Weights of a small spectrogram enhancement model.
Training: 5300 steps, batches of 256.
Data: trained on struck, bounced, scraped and rolled objects made by modal synthesis, 17.4 epochs.
Rows from block 3 of a small spectrogram enhancement model, named by matrix and row number. Rows with one number belong to one channel. Each number is 128 + 32 x the weight over its row's rms, rounded and kept within 0 to 255. All counts start at 0. Numbers have three digits each. After the name is the row's rms in percent of the matrix's.
After each channel's rows are labels from the 100 clips, of 14848, where the channel reaches its highest value: "top examples" is what is common among them. Only what is clearly more common there than usual is listed. The data: struck, bounced, scraped and rolled objects made by modal synthesis. In brackets: how many of the 100.
# convs0: first 3x3 conv (model.mid.0.convs.0.weight, 256x256x3x3, each kernel summed), inputs 0-255
# convs1: second 3x3 conv (model.mid.0.convs.1.weight, 256x256x3x3, transposed, each kernel summed), outputs 0-255

convs0.138 091:112139107143141142130105124158093128195122182188111046082140123213151133119140140132086128117131146097128143140116167116155143151103157136100117165144106092116132157131083115179086111095092138096036114117128117128110111109108146103100114123078093173128128133157053143150110122125137128140128199102049116195141111139069126116146109085037160087117236147053144152056142223117064128189110091075117108153114129096135120128128132128127128113119147097116113097076128132077118138113113142115139155078153058121199115112117155128107110161091139115157134114118136139063128101083134127120114120092084156113128098138080117080124107078115117080149098151107171139115092128082123121137145063129138121137056081091113090097122055123135122132165090128121128148109109075079065168128103135
convs1.138 078:162139112084115119135105142141137036055125128156138040154105119105103129060096109138158120115197151123077173128146121152087160159070078172145118091137095128099103163102070135106128118144110114144148140107137120092127056128116128169120089179108128136106134078115230099113123078163149155082137212137170128155114128128132162119157110198128128135159174128194129105072129109070122062150117176174090156128145005135119144097136105204115128162073112147149128157168136131118128081201140105128109112158089140084137077119109116135122128140146112136112128123162143088137150118128134170180107128140138169117101099070174131148128144169130148133127175107106165128113186140081217094128133128105103116108140150148139170139137144117129179170107128099180115109147103130178143152144185163
top examples: pink noise (70)

convs0.27 101:178117216128093140113137121128124138174155132139118139103145152137140176176136162172138141240153121128147118111127169128183097098154109140205121150144107150154102047120181182139106148196157163147075119176113128134101128102168123125157148221133147120128098147142154098155099124125112135091109090053128144150125132128151120116127151097112148115101119137128091135142111133127110081082149095208165128085080133052121163128128106101108116127109136120118152153190127128139055078144153223124159071056128139112174137078114138103103128128127128167111120128121075090141128114113108111128154094084120038131132128100175052138084151135130140055073113154101128128143078151117113040103114169094143116166110076191076147110128094137110145083109103146110084131110139133123096110156087141
convs1.27 087:029137206177098128119129145112140237073107103110108021139106116158141119119139115078141128091107167117114115128140115138070182164149096149129128149126128095128137117155137109148129148106097128128152098153143104116173100120108153129140107172128128102152133012140028106088123161169123129119179099069089105157105128128150142128128101135113141118141128094211128121103132147095099109128113128128079083128124083232146139141120119164128128139092099153128112123083128051075168156055143154164109128115075130128151138128118094107138117166128139112084075116251168123085146128108128128104180159128137125141128084051157163128120129130128133136124110099136103139122097141111111144119102130121128101128108177058169119128128128155102151119128109035141102128126095066088141128119176097
top examples: pink noise (47); rumble (40); muffled (low-pass) (32)

convs0.24 091:172128187149116161132100192148114120161147079154114193129108111141102145169074120033107138156153076102098121121112136103138082136155137127111118143141127100199137131081196136117060121208132142091146124126151108109104146109143111131139116187096109121124132158166150096128121133124169121153123190153184158113107111084068122099112178148122163126170124168125100149135110098077149133113159111180153175124136106114128128128128102114153128155197124133148145118204128094179149087123154161120179182098141140118155123155168135106119134049128148134127118125157116093143115069147148101097107037097128106112127202128119077088133083164125128082117154172160067146165090214100052097152107119120164146158128153170125128111105102162103139185123147124134107180104099083188183096084128224
convs1.24 101:091110213094161108136138132103073237047063111103140105147136120132126108091142128121128140108106159147103121144128120141085149191113070145119141096132094080107158118208086155128083112095080139147086138146114136093185103104104118149142118137191092094175153053146085174130128137183106140118115143023159067120115128114113149128133091144167128107116115057121176136111170173119089138140136138150128113108106103162108106122101062141128151086092088119103137120101107069115156115097149198138119104137120138094120105123064080120103138167135066098133116088160163149075174121075114145149188122113143099127127079056148128137114073131142119104141034098168116169157141117086132128122161143117084094094137154087128128138132146160116082139136079082104134128123128109047115144172112125
top examples: rumble (50); pink noise (34); clipping (30); text has "clipped" (30)

convs0.153 109:115111104064158102128056238080147195054088108204111096122098136072150156126163096109131143131112179136160137128121128191166187165122102130101122175128119107113140174161099154097115163113187087151127115155141157156143098137184153164082160069122105128131117098137186102148140134138122156155137115161095118080123140106128133215094144136155155087117134122165134195108180076079193128087137115125108062128114115117079112127114104119143106183162130103089148127061134128089134101144128093092206089168134127138166083153082124142141113165140049121133128167124083119109183112183189093128094130157171177163169173138173118122093069100115113125168128102146138116134157102106109120113124138148097119087160176129125083164104094141128133124134138114137124089097104125074201155141117103
convs1.153 091:155169144152128140206165070222094144200108100080122113133161174216120146074142117119133115124142108155152137145139152140134028113142179074123111150198168116107140115139169128121165149170087115121106092176128138097115139170174140073121210147128165106127084107141058118152098084110128117187064142135179134152174144165144112084148178092162128129115143128123115123147061147121130117107175151058128081139153105063161127158131169121128149103138110163119142131116124193118068129098152129086121186121143145141144164116098088049126093134161179103128128128151135162152069130082127156153137092116089083073082161129078118106134138130177118128086153171128130117138049140185128102163128163117095126133084161073128149127163116154105101139103173128131069136130144122096112158139142128
top examples: clipping (40); text has "clipped" (40); thin (high-pass) (29)

convs0.112 085:085181200102124130152056076217142138149142105119149175139128104152147106178117137157173173140143146148156135105146160052118112130208148181111115074105148105116131127141115124098152115167114188137118109130143131120137146142134124065203177171129113119096152166150128101197160197154117102129108089098141155130138119111152138065211185100118152197126058149079150147171107136095142158110166105104128185069177173083136121088115174111101181139057165159075185135121138095128107157113133095125133115189136163153058092115107144128096087174143133128167126123140100160169087167121129113085064159128153104145109130081140128115093123128107122090128115092156072122147115141163111140163072114108158177111093131145200128184144164113136128147112122109096178158138148141136130128115173159
convs1.112 073:059095119136121115100130068063137093061119146131123110128118116093128128088104014128187127097122098057128140120104099145073086120126141119111110146137097128143126115086145128126128156127112128104140141097084128140136019098117115171072123125136141128127136100120132164103186109165102137096148115237094079066136155159131132061058152161102116080140128128153121136104117131151086100132096074182132047108090056110085128181125139146136128108105095140116128118128081122128128141176154157111100128103089146071127105119128119128096122117142131112120136086112176109204137109117114140128141113081072113084125049052147128120128112157128123128114157139103128164092066131048104137095154152103105085078085122043101085117125111111113161153159095117119067120128136046098135120118150114
top examples: thin (high-pass) (88); white noise (45); pink noise (41)

convs0.242 093:118103164101148136155120132138082147134114102118165125128227140135143100152096136110143154095091183117069124122120093067115060088173085064064131112089127158163132143133161115069128132114163152119180086144098121128166178135112110051097141141134085119105140143160165078087171148116093153125132117120198178102121141061126086140094168116097120128166155109074125103099134102179147133128126140118135139131082098141092097112086171168162123072165069154081171105122110135156130106162161129105131159137031079092115116131104083099077144071112101022215108034134107087110118149126161102145136135112128141142095108175094169139110092081089081102132140097104158120166121102096084154168103140139127119111124088138119135142130137114193169143165125178076128082141128096111158135134139138
convs1.242 075:224151135128146101092087114048205152128138113118110186134059085114161140097154061101128118153152163170159111145121099168079137128128128147153097129084114147099128088137138129156117112084148110064082170120146132117113147128109098194105052126108158168177109081080108116132133142116095112108092127139135091129115115121057147132149128138154112140141114155128147153154108148112085086137093142114186095128141110181193106094103113132098114134106128078132105100094072104104154157088115175203108089165150106140148120149141215107180149158147128135143115133086203151088206144128150128095139120128153220068149142072155142170117212101138128160127076114139100128109138118119117166101128116165097072202137141119137146128118074160142125090140115064128160118083086166096112086140084145
top examples: one hit (85); plastic-like damping (36)

convs0.47 099:135118151125130171122159112098103114140105134135128156140145123138122107129061100118142146069118141106123167134069101130104105133061155114084102073146140136124120160048137142082108077109116143094136128080093083131105097079108150105111123168105117069085142118131095128161111119071158137132107255169045128129121109128114136098152114138100127126128157117128092098108057135138134085082112032114128190121128128133104031086106149187082123094116140146126211104153100134098118120102169131128143131128121128083128156119117112169116118117181207096127136101122101104147039190089128107103128163116102179107117139116111136137172094106074028115128161130106178128118130036107084133161145117048075084131085101128132118101113146145084155100128140128140100139138116101128141124153104085
convs1.47 095:153173162102102119125128093124145122129147124090149054101136137098151125086128108161128133111128121122112110084120155120148112156119116084190125093188128110152187158151079116128082151109114140092131112109143116121119099148118141152128132128130143175168139092165151077088185111119138148151120095102145100130133128131146149132118090135120096140209124126146249128061200112128128149163113148160166115160093061255107124128119075036144092163082114116123092139133151125158119128059160109067129087131139120100144134140128109151128128122118132101141155162188201137128157096161133128193146137100136136140162104056161151228137128110114128113157066113156134143139227147140148093056146104152167162106166117091197133116093114118129138127144141082178107103178116119100094141114188083
top examples: pink noise (60)

convs0.241 158:177095125142136122092135123149123128018119134114135107015128186103105141104124128164121139128123087128142138142128140134074097128114133120079122132128154156147121118120114108157107138157134142128128120124108095127077137099132122115110128107139122122113127145128087159127135111121213169128138116167072147143124116016131128115132146123128113123136123128124133118131128122144125099168255112099120143131111128119151116128114128128128153116121156145032128122000083123135128107149111196099124157129119073095118128121046137112122125138165168134135125128115135051118134135128125091177142139200061128110154156114113128134133105119117125150125121115136149040128120128138136065118161110168112117149123131128144083109118195131128123131129108131124123108135052151149136134128087128
convs1.241 148:133161109100140135167122047044140133159111166228147118137132105143117127107133129097136156133132118126136119101158146090156103110128142128143125194136143094145133128095124135120111122124128095135114142111123128145136083120113141193139128099128122148150124099140214101116121130128052115127116111198128077122148091120123128162124098171110128155121158118153166133141149145125128138122000113115128074137146152158153118115212135119116119149172124114115133124068128134251121128202128007104117094118127133154114145117126116133098157137140062128121073152011143115113191120128178136128153128128119125141179037118189107075122133150134128130131126143128128160128150129088200228101161079083137128112124118110128117127128074128146165143123140111126139127128128090139141148141194187
top examples: clipping (45); text has "clipped" (45); pink noise (35)

convs0.197 080:105213138153146125190147062117123108165142154167132108118150109174111091131118181146078136168220125158086123153103147146150095157147153172095117084126207113104171081112157123103161133149084112119138148162177157178128136164102139091114128111081135110118115161111074098099106114123120097161128078113142152095141077107073110071165181120115129128108093110097089113114108144085124200099128168139128127063142136099111122119070127128128158139068118099186137136188149185110169144081162111113180115110127114182051159134105143151071160126081131139086165129113093151153085149108114135127116150164157128123114109134076153103071186128083168097190136106147083189152080127224141061124127104172151168102128103109130116167124086090071136113114088135123159096108154154130100114180165137
convs1.197 093:128128181075092132154092206105099147120206102116131118160120140110110105064110107100183120128133124104065161129143105213117140123108078144128139080131103116159110169090153140133128121129148147139122109110139145132172051174107151143128126122119159126099138140159168110094124133120052128099137124121098115196094215102136172104118097255183163132155175100178143124112135129187100135151091122147154116173132079055128158170169119205145128112128128123108128144073112114086145094128105140151132120151100079095139128095062161143105107168104131110097141095128075120198169123128103142089121130099085112117152108043153128163132128152175153090115128079128102121140155104055124136118138116144104128145081114100128118097126138100123137192126118098125110154172145055156084171082139195
top examples: thin (high-pass) (81); white noise (51); pink noise (27)

convs0.85 113:102135108135144096207092144160112165158121147171105113120134114127111124117190155058128130104122130143121088142129128101140106134100103134148128100115083120148101128136112098041097128147159124108172152128129117156100131085137207145165098106155145126138111125120163046109086135117128155128123129155124119101138148129222062128107139113069140143078153159147168122147114121031153140128117096092141098178112123154159117065129055007174145088122110128090118156138138143135149176138125160089149128187128107157117202132123121099166090160147121123027085142139142164133153130136153109066094139128131099148129120117134106118108191129148114164108117047128128135169171181062128132131128164135111067079082136144113164130073110123086140211119164140132157076142069129135192164177113152
convs1.85 125:140126119099140115148195186125069092112093167149139104150136202095148117149099133111138126099161071063123200179106114107135161113138165164097110157114255143062128123127093115138126138128105136121049174103103099128133147111152084105105203111099111068128153159117088156123123107138128159094103115110115155135148131189094154126150144128177140111144127099131149170115152104120122126146088108128115143124193113077149117080117136166169110198255184113145174142142098154122101090126116191150150119142098153097090105183078088155118177119147119135116132096128093138108115128077140111111158155105116091128098113155099150115141087106102197128142137101139139098128117148122057116063108119078116201094156114138130105128131105142145128135109075115115115240157124079128127129128128128
top examples: clipping (47); text has "clipped" (47); scraping (46); thin (high-pass) (41)

convs0.29 088:127085071097174157164032161108129178106142084139155070115148141099149154129102122162138096102171090163146128128163104151166129106134135136108110090089063108095126128127152171114126169136113105186090175123130146128137089090142161128119129091106091172159142137164153122074103134120191138127096074139103164088130128106128161157092120130128118085142119112139124175134125089129107137181090148140163090131156098084094129163127137113152128170176104093116122140073120209117132125117156128073146129202167099131114101167137153162097091144141081088115177119104117098121177127160140073193124148135165131108163090137116109128099131149142098147137000051104195113110125153116162110122167107135026102081101185093152150119129129122102119163079108136128165128079056139073128180145126131
convs1.29 087:118175144122136097116171099242167140199075083078135098158104207115136120082128076090162121136087091095141108081105161181128106156121088090051141148127146103113140169165126119097128141130112131117162118083128143171137203119101079143119119128166142107128095124128117145128116056068188120162071131135154138124108116128128150101156160134128112128140133153092104089141128093143142172156178113092139112147121149128211132112116136155161148095128134136163090097135087135174128154128114093140100128041113130189143104098075127084133072127175026161146140176103134114159083157074151138133128112104152116134124226128151095126149183099107199108142142124087148152133079132156132140142089154186098130093113091183086090167126132143133119156130107097069190141094112144144101138144177158
top examples: mains hum (77); clipping (28); text has "clipped" (28)

convs0.36 083:065209166214096128142107130177077157128139075110128139117128170162128114144194142091114150150171128168126185145176162136060128111114133159119115047102142133181153124153159122119137162119205158124177128150089147146131108157146187085140169143145107110145121070079158105162158132139081151163106128113078110128110143098151119101101139114113130158119174158117192215124147105077166145137128043141130145161128131139117142139167101146095159148203131156100158135205124173190128149106036104112112134159063156128122165143164152110114176120178150025152128149149145092112136219128149153084153161143099194121125106153106132116153178147098182117121176116181101158128124151158155151158126149128175128114144135128113106179090135129120182137128120140128129126110128130168147107139121128
convs1.36 087:154091138102123128117061145095141217106183192143141099124120074107190209103109122141139101112099151148176118128187100156136135144162096181103102126127081185103110129089131142111101084128094128043044090086108111122094112169092156127141135135107177162128146116081128152128159169145115081129145128164096133056107142129107101088155101148147114074063107128160082116107096156128090171120128149122118149098137137142108125114128127148134087126098085127079117114112078125134130102148189219167096111129163182090128161134089165029037140128096119115125115133160095140125113109090146138062097141116121081159122124114111097136113121059116124109111158124157081110112128146102114119143128140124111159158094083144141183166159108060155095153098194131115115073091089088055128165166125114
top examples: one hit (75); thin (high-pass) (41)

convs0.190 092:137131121110136096131140108134128128147108089136152159114119138141117135067152189181102147136122140115076162150153149082095111151128113149075099137163161168125141154148143123098183112101177140109119171145183082148091146113104103147091151133136136149204176144123125124098124139109105137053117110112090149131102128135254132114128082146166145114119107148128133131135150111098126104114093155087129091122193141113115165050120134105195088114099174135090194118112131117189099092101122117139193143099200081091172252138131150089124124156152145098149089111161095161085085110059084084056140156114089122151128125137141156116182148147149088118134040128075088104120119111101150119154150125167150121153100115154032117098169115135141081128197151168128108113121097122129069109101147094
convs1.190 095:130151116125143151172084151080169165113142193139147155107120148139165115168111033079135079122123096119153186129137137103125139103111112204117128118109132157110112172087108128100143115095061105089160121112128139104142129160094169128123093189072091084083103100174099143077152140118120196140120128140129045129084113123100101116149149137092130120176100069150130173106096078150092163117145133138191155163190095106145124128110096143143119150159178108127104169142140109114150062135142112126040037112114096145104040115113111225113173125169080168080077141121173159107142142102165126168120116145151144105139120062116115107095158162135123174121218135164109172104152077164119153127121071116120136092140113074182136108125136110151173102101113130086159171107104105126117099144128122
top examples: one hit (64); thin (high-pass) (30)

convs0.239 104:129123193144119110134154139094149140111159119137148143128082131165126139097128113117157117177174086135122169109117128211165189090088058138155149157133150087056126122108145137124100115109164128154121097177102126190116101132080117136099093192170119152110149097088143126142158124170112113138119158128092111128122145091094107096140115128135099183096122110147134118127138126144218134116119120112150106137166173193097157192183114108088202146145115067173113123126086128113113128185139128111155111145143162142081147118082141185190082139156094097060214147156147128115163196148176091168216143128083140111126135110148142077128130120217159164128123142187133128090198181124137139164174134128135114109066170122146149075082107103162117058163078080140131146155163106133168131111128170
convs1.239 103:128134128118178128137151133105098168133145179098110085138110214085136135125072110148062108066097090134103059097169169001029100082126149121095115081126136129087150128137121103118097149114081106158163101128171097117134131128175131141106174128158145084155138131156115115147144144076133162109149093130142132119147163172160159136126131102138121080112149088152086159076125124057117119211128099143046178078144128119096125105071144121146084128071160135135176124147124087158222137100146104160135127135148147083143109116141093079142146101085170150157090111114075156074046099129096183149097155084120056108107099101082105142128132170089095118148091094117159114124149106135135106112111129128114147136175158142132186143174179091161146118110180109081128113110108113135106128131117114
top examples: one hit (49); thin (high-pass) (41)

convs0.79 085:136118149116154108117151159126078103113124143067173157082145156126143152095117131095128120145175115152180155130125143185114084150144103111153117123148168161163130040123107141192143151100128146134094108113042127125132148096119128136133155128079131109119100069098074161128092084100112107099091121078212107115077129128096136094157064148100090169154109117145083102155115154110129095144128127166117093087149160101130107155117132150184142128141121066139160099120084115188117124174111149178089086075095148118120132087153086149119111166073235128137162135126070109139099128107100112131150081146128136057168128162085178156093106131079085126121176100105127111095141100122101155152138128140159142128091083118090140133132219075129045162126238043129163182136131119128150151154133147
convs1.79 104:138112110107115159139102130130129162151145140128115111116092143112130136180082103147155134096070160088196131091117130166135113135100100103147114128142090042107172151137179101119081141113128146096128118088191092132105091117125144112073116139153141158128202121193122131131157184103177194140104119139061144147200102071158103155128087115139113092073114113147137138104122156105133128122173141158179122088099128188152137140105154080135148133000093183117142143081176100135140138083145149069160120154162116140115133128163087081057139145091061154128116123174128137133137081084155113080146176157129135131147151113189116112138178128106063160113109102129105114126151176120147115120138128172148097124166118159122121128186117121147150121127145144149113000134116095128094102101145162
top examples: one hit (52); membrane (35)

convs0.56 088:091161118106141075088134117173136173087084111114115130104213131142088104080133167174116173117127172128138161177142116144166102159114099137140103142125128160089160143162074177152180145142230104151121117146127087155140155092103159124135095097067167152088185154045167095142172108137140085109151079130160107149071117121165146086128101142068128127141150140133077142146077088146153179128128144080169155161133206158163112206196089104145127119189156139115213128099128098146135110120149107074172138108161094158129091149184128131104157172149106171141115160168159127094097127142150113100144141169123113174085113145100144119166093182118182207141152130110181096134125117134109109147133128115128122128153125081122118090066140163160124145120176160156133141202138094090177131135162165
convs1.56 086:109112162088215111118117028164154130150109116137129160120095109099126214128158106139190076128103095097109127129115082115128128164123166159142106096160117101142158105153134072095067132034056133145077136058145130158119132153141128115106209150127131141128136128167074119140118101120156191112128121105100110147151107144164150130101073117163158102102087104104124147128135091147142188130099144152180112113109123080173148111127141182148153095158106104128071115102051166062124152138070112147126143156121159093128083083088094090092102141146133152128074095100148090148101138100120128150092163112154111171136213105105133130128100117141166149102128114154121153162087130155128140063124120192120073055177144194154115162128151128078113133124098154069144143038089095106098109141121112
top examples: mains hum (53)

convs0.5 102:145124160173109172185084118131103146114136192167108084146172174097182145047151113116114135147136176128097135085100130167172138085155110150075149167139127108167093114106095068061142168060084134141141117142163170194009113144171142128116157111085078170149169126113183111104146131114190145161156096145106143132122142103109147139154133136123173108121099129096138133073107128101128137099167179060130112088116123188134097072177112131126129129115091107115132168100117158112166150148116114096150162151155090107144124163081128124136113148162082145145163131079137120102139170071185142069130196145086096152148096106158116103128096147081174155182141141116057109117147141168155144084165135133114142109137190114136117117183085081109175153124166123121167079119052153163145127122116192
convs1.5 111:161181111103159145166102128194129108149182116114148142100123182145081100140135165114159115134169104123116190214123110155090128172136103121038052093060142088145179133114110091130107127149120125197123179140107171149146181117129138128145127178128201142165115137156093139116113051086108110142071113121171124143113147150103147102154117167136150163119127179107101128105092125173133109128141112179118080250118140086128147092121148107142199160155097140129121098104128180118114132128093123080138114077120130122170105076101124137110057091128141127119115125137119090180110144173123153107159128117084128158128200129109131123102149141127048179103123140188116119163104105169130128131168137170121075136185170111125114141107125165144071157139124116138144200101133190092027135128125113
top examples: mains hum (67); clipping (33); text has "clipped" (33)

convs0.107 112:128086085148145110117129167072146141077115135121130081090157134166131120071113117157187104121171157132118118150112105160139150164121076095102116099138082175129089128204152128170101122049138125169130123128104169097138146122114120091111142104109131222148137119080087160190103121112169164163173093100117128151174147098128121117141138170152145128135143066030089116038122148177103113156139183088130085156152057075181113251131153141149179124144144129066117112098125079101128119104141113133143108130141075075157134136107148199061116081132126143140158189118103160110135124159131138198165175125138142121118114156115173091102104109108111143118107124114168091128116103136123139133100135138128132168133072089117137127158100117124148142143105119144052110202070161071118138104107083
convs1.107 087:140136089128100081117124063153129043134128114077129112169118132132135121138142140143052148121128061132154064033149139103113164076075152137140135106091123117093135103147128117099170113073201145138158105123150146137128157130155128100184103149153128123129138155134128121084128128128151062162151128110128151093039114172167118139153095083095093106096141137157115094110128109091189177073154098078117121110100128108088161085135074082176162115142111084180139052119140128094083116117120073132111117139114156165126048088117048108126093114139031113093168146123102174189083110125139134143105128107152042076116200157133151077133159117150119139160165105127140151144122183121130144135104128136118161142139132173123131135129087147122119101141128113116190104083152211191128090128123146
top examples: mains hum (51); rubber-like damping (39)

convs0.118 120:119146146129140167169044099083129128109128151151108108116107135127091199114132151113095165137157140178170128117166135147156167140144135146106115145155115102182153096125101104036164164134123128111115104179122144159083118170166147120117115074074133102130128139074188142082142128124097137119193149161122158167137152137154101218076147105142170106098123167134127170102176122070170143091112091083126150138155082200139171051112118122099149141117120143109096128107175121088176164130084145131168128147103127177153117138103127077121138151143100132115162128105119086121233095160235119118140154151128126135136150142168147134064112159058147128181138140183108126147157112132152143107163111128158115153158255136166108153145148084104163132140130089085141122111099128129187133128121115
convs1.118 121:139212116110126111156153170164116103177154132133118160136144177139160118166123126086139088107070155128139107178132112147099059147131113104097096135166141083132145175146137110095126169176038101119097155128092150126117128126135128097143187115137130163135080136113000067132098096150131076180071108084122111128118171148160128093157102124128118212151097165121128134128065127150112099141081088133150059187152120096216135119140200130171120137150111141123128132087128227137081124064115095117127179071181154103159128138116132170154115106137125094121096138151135120176061102089076161104135144143172117142100138166121061128134109065153135123142145095156082148133134145151134128090096140164126133159121128133138162155120122077139075137138106130173123159128120168063124144191097128
top examples: clipping (76); text has "clipped" (76); scraping (41)

convs0.41 097:134073141124109128184127139129142090139119106128083079128106092134128164134126110141100131209063134117108128117151098134134128169182169167099104096144195178112112109123131116073168134170126121140139164142170149117168149129096120121180156102206128160152135168089099141153184128204128163093148112082158160185128161140145134128162126169128132108140205129074181113141082221130110073138154148128059110175164147104115137110141080164157094151143151137128088111122092160098115115064123112167142122129177123134144160114109154117148128163143085105180155102141128201130128093125107080158168124103126141150204099155137137184081128134159152160140084170086172133170129220190128139082084175120187177144128121099133108179167067123187204133143140121129085130149135136136121085125170119
convs1.41 101:148148108182105136149091128112130095079158129131128114082110158105111098094141115138137120125120142123169089147128160170128126096111141089120158129073068110054112081085172204110162120087107161099128128078113093164082160149129160097114103165080110147095108096139104120126116128090182125107128113188121107048088121159134126153136129118153101146115069119142047150102115144115106144139128116101123151117126135086117127108144127115114086123137119118137128160060134102103150140140144139169096128155108128128075112153154162097136128103084070159065054097225097096124157108113086107065109111065175143173015143113115097119091158104116090102109098102140048109029112153136116075147105128139056129118061109166159138128091118082085117155117101150150184118118041145128135085094128088
top examples: one hit (58); mains hum (43)

convs0.127 113:133139118104094123111172166124136142115120109127191110142179128162121124086108112117141113084137105085146116210120124138129113141124178097081093108114139153109104133109123138126122107128189105119126125167137118141080166166138109040153144050141087167135141126114199150112095135191144128156152119159141153160182140102120112137124133170114148104181207139113100155128155155097124124122163131133140092128214134104128155149169156168155101168205170145075110111153184135125134128110131091156114159138127124155170116167124117141087092098126096122217160112107139184098138070100128120117136149172128187134103109121075110083111122104136194176154097084129187128156124114144107073058120113176169134139126134128128115130124138132119174255144151200122106165188060107128150109168151141
convs1.127 109:128141134192114118177128144128160171128094119093079193128041136201128068137179119150173116117096135116116141183060125148103090140139117149086168130159105114127144137207167077099093128087090123073194119106089126117127186162101117124128117175109128100078122175179064086211141217055088135092089072128131091137162146135114178073118232091171088096100146098119117159169110167138127094147135119101150090096128145128138159130054122155128117083185080137129100204106168138129102128156142157145084113141138126173102181133128136086116185139139144127099112095121128165128128203138134112075112128142128164117127140122157171108086131118154118128115108157140108134135105128142107125154159141115101087121128171126140125150154118105154086112159094112121113097096105140168174101195145103
top examples: clipping (72); text has "clipped" (72)

convs0.186 087:101109115134152138101180116141122134241127187181168073049117171137151185158128155128113067094071138106108095124116150111147106140163172160051128194075116128109085228196160113096130112122121122112110142145136157163136092179114121194113123123133161114149161085118077149140134145174128181126129139121141123168145161134130128128121085182128100142109081128131131147148136193114146170111142166106161110128102162174170166145150156116138163070090140037126187108157076094081128129126124131101099142120151093139128179138125128107115108188112100128135189093069191082146165109139124128122165174100118065128128106128152148169117167128097102118128124130128159119098105159156144198093171138138128166131116116161090136154146091138126093101131110139176100170137065128078114221147161134
convs1.186 092:136152152083111155166118150057066107104138064106117103133151129143150095128109128101117170133137142141128133146100135101092122108137149124128135087120126197134137127132146175127154121157147150179127098105083136105134059077119128157128122104153090112047167170128202095147112158142137110135144132150138061195122053150128126121145105168081131146152128121207137108133064102135108148141125087172134136177147088141093061140178123161151096105168120157119080142046116100128140104142141129130113118164095161096109115133128121200122128162140147111097104165189064128066142116160061171180045130128114193036086103081102121135073102102138117086168190128095136117123150115153057173120136143080131139114144096152159124088137145121136178133092128182110116143184146126198049135143101128
top examples: pink noise (41); rumble (29)

convs0.198 098:072069107113113128091131162174132118114135084127126134080119137141138132151150104124138089138152117171133133027151194083120124127115094183079046150075111123121131136131109112128130118103112135164121114157128164104086188107095161137113161122186161103076146099110087118178146102112172158136075116184171103111136115126108119081175139110122124142093096123058100186144128062182138126105144155115114137134147108093139145137109089120155099087129048120149084127079105126140137149130117166103102126173094207107159113107174111160112134099126129133198160150141056082135090107071128117246110140163154138157090178090138115137095120084075097076129123168140146141128123101102159090107084082135129149097062100174096136113156096111180115092146106162144124157113206128128115148096125044
convs1.198 098:152151126111127105077111153160124128145147187158096063136122082092119096120118222102141124108127171130136128162142146164128122140128194163176120139137112128096125057100113188112138148131154128236119154128130095173203054101199106137160104133138120150129101138142139153102133087130185141150124144122106189120142250137126116136139160149131121107131103119147143111163171158108070117086075128078122196114151144128151094062184120134153116152118132156089130102161128153128128094184145082180151094133147160081209113106121128080138130123124128117083191137116150124142221109128160177156128087092094148123165099126141128163097101177167147128086102092114144128106124140056127093128122224130140143124082113131129139145117128110104128117127138128176182124145154098172053100099159159
top examples: mains hum (38)

convs0.12 140:167110117134122124101128145133118150040082117114128117042132164102128128113135128192134153136096099120128144137132133139099125128075143109088128113135116151158118118116128128150111136123118137132128109116106106118117137059128097122087117114128114134142119133118113215120128113111231143144133118195099139137134101011128120152128128118135106115128147106113128104128116128132137119161255122082127164157128116129170129144131142129117128122116137128121144095000071102146128091136135151128130149128134053123124139128097119128128132159157170118123118133113099016078128136128117132149129134137097128122162198122116106182112126119139128131143134128128118000128119111139148114134171137224111140128111109134128102085138172128128128119133128137134080118128106162161117164135090128
convs1.12 142:117110109121143134128112049085128132114120168195119135140128096172109132082122134100141134146135103111088105122137128101143117145124128121130162157145116086128139119116124070113124142105128102115114123088126089128112086115115142134140128116137148167143147093148201080140118122115054112124128127181127109137183073106140112229128143158123128146142174128166234134143138137158135099142000128159128091121141148197152122105166148098122149137128122106118115150115128150179122128167115008133128102134109135131110154114125121128119144140133111117128077176000162088104178139128136142128153128105112134118150062126188143096099142172122128136114128128128104142138137159060206198122170080000144136122123128102122149147120088145138237108134150101130159116128115109108148119117181168
top examples: clipping (44); text has "clipped" (44); pink noise (31)

convs0.226 095:169139092128136103154146157145113143114089049051108135128170130113151183105133123114147135110128117118121119110113143112053096106049172114074139034134100143085114148159164125154164128148083124139142145134071200120148171101128148128102133167104105120127076143122128128153066140103139117149109126161143146131099120089136112100114114156175118141134119084128094130036052118224115183167123176108114190125128093089092121169112105114100126131095154193068153157132095131160093074053128173108119128155124128071109133132087154128103143076137198167154147098170121110121105132089140136142121123158067148120058131152129128105070007119128141099139128198169136083128113157097130109103126097127128111139135099145127106215161119127108094138130151134144093077099120141129128152163061122
convs1.226 101:161090109028128086116128128067123153120167254232108122088136122149106184128110141104113115081119116123103118133140082114195153128126110166181128189119115106132128135109077059128155148156150073103118069150194129175094129203132125127149139161152128114186110075137081116149111093128130151137070155091125124085117137110148098120151115094113151100141111159128169098124148090086141106117062096128136147120137105152113147108201177153139140150087085115168114135131149157115136170158128109118117141115138122162145092111140116128103115128114147122128130154108172085132113128128131123163219181121183095102217137081110123077145138096135123146123128069163112128102144084098166160206150084188128132126152160104126128112134220124117084088128103137181151155124116143077088128070137144
top examples: pink noise (69)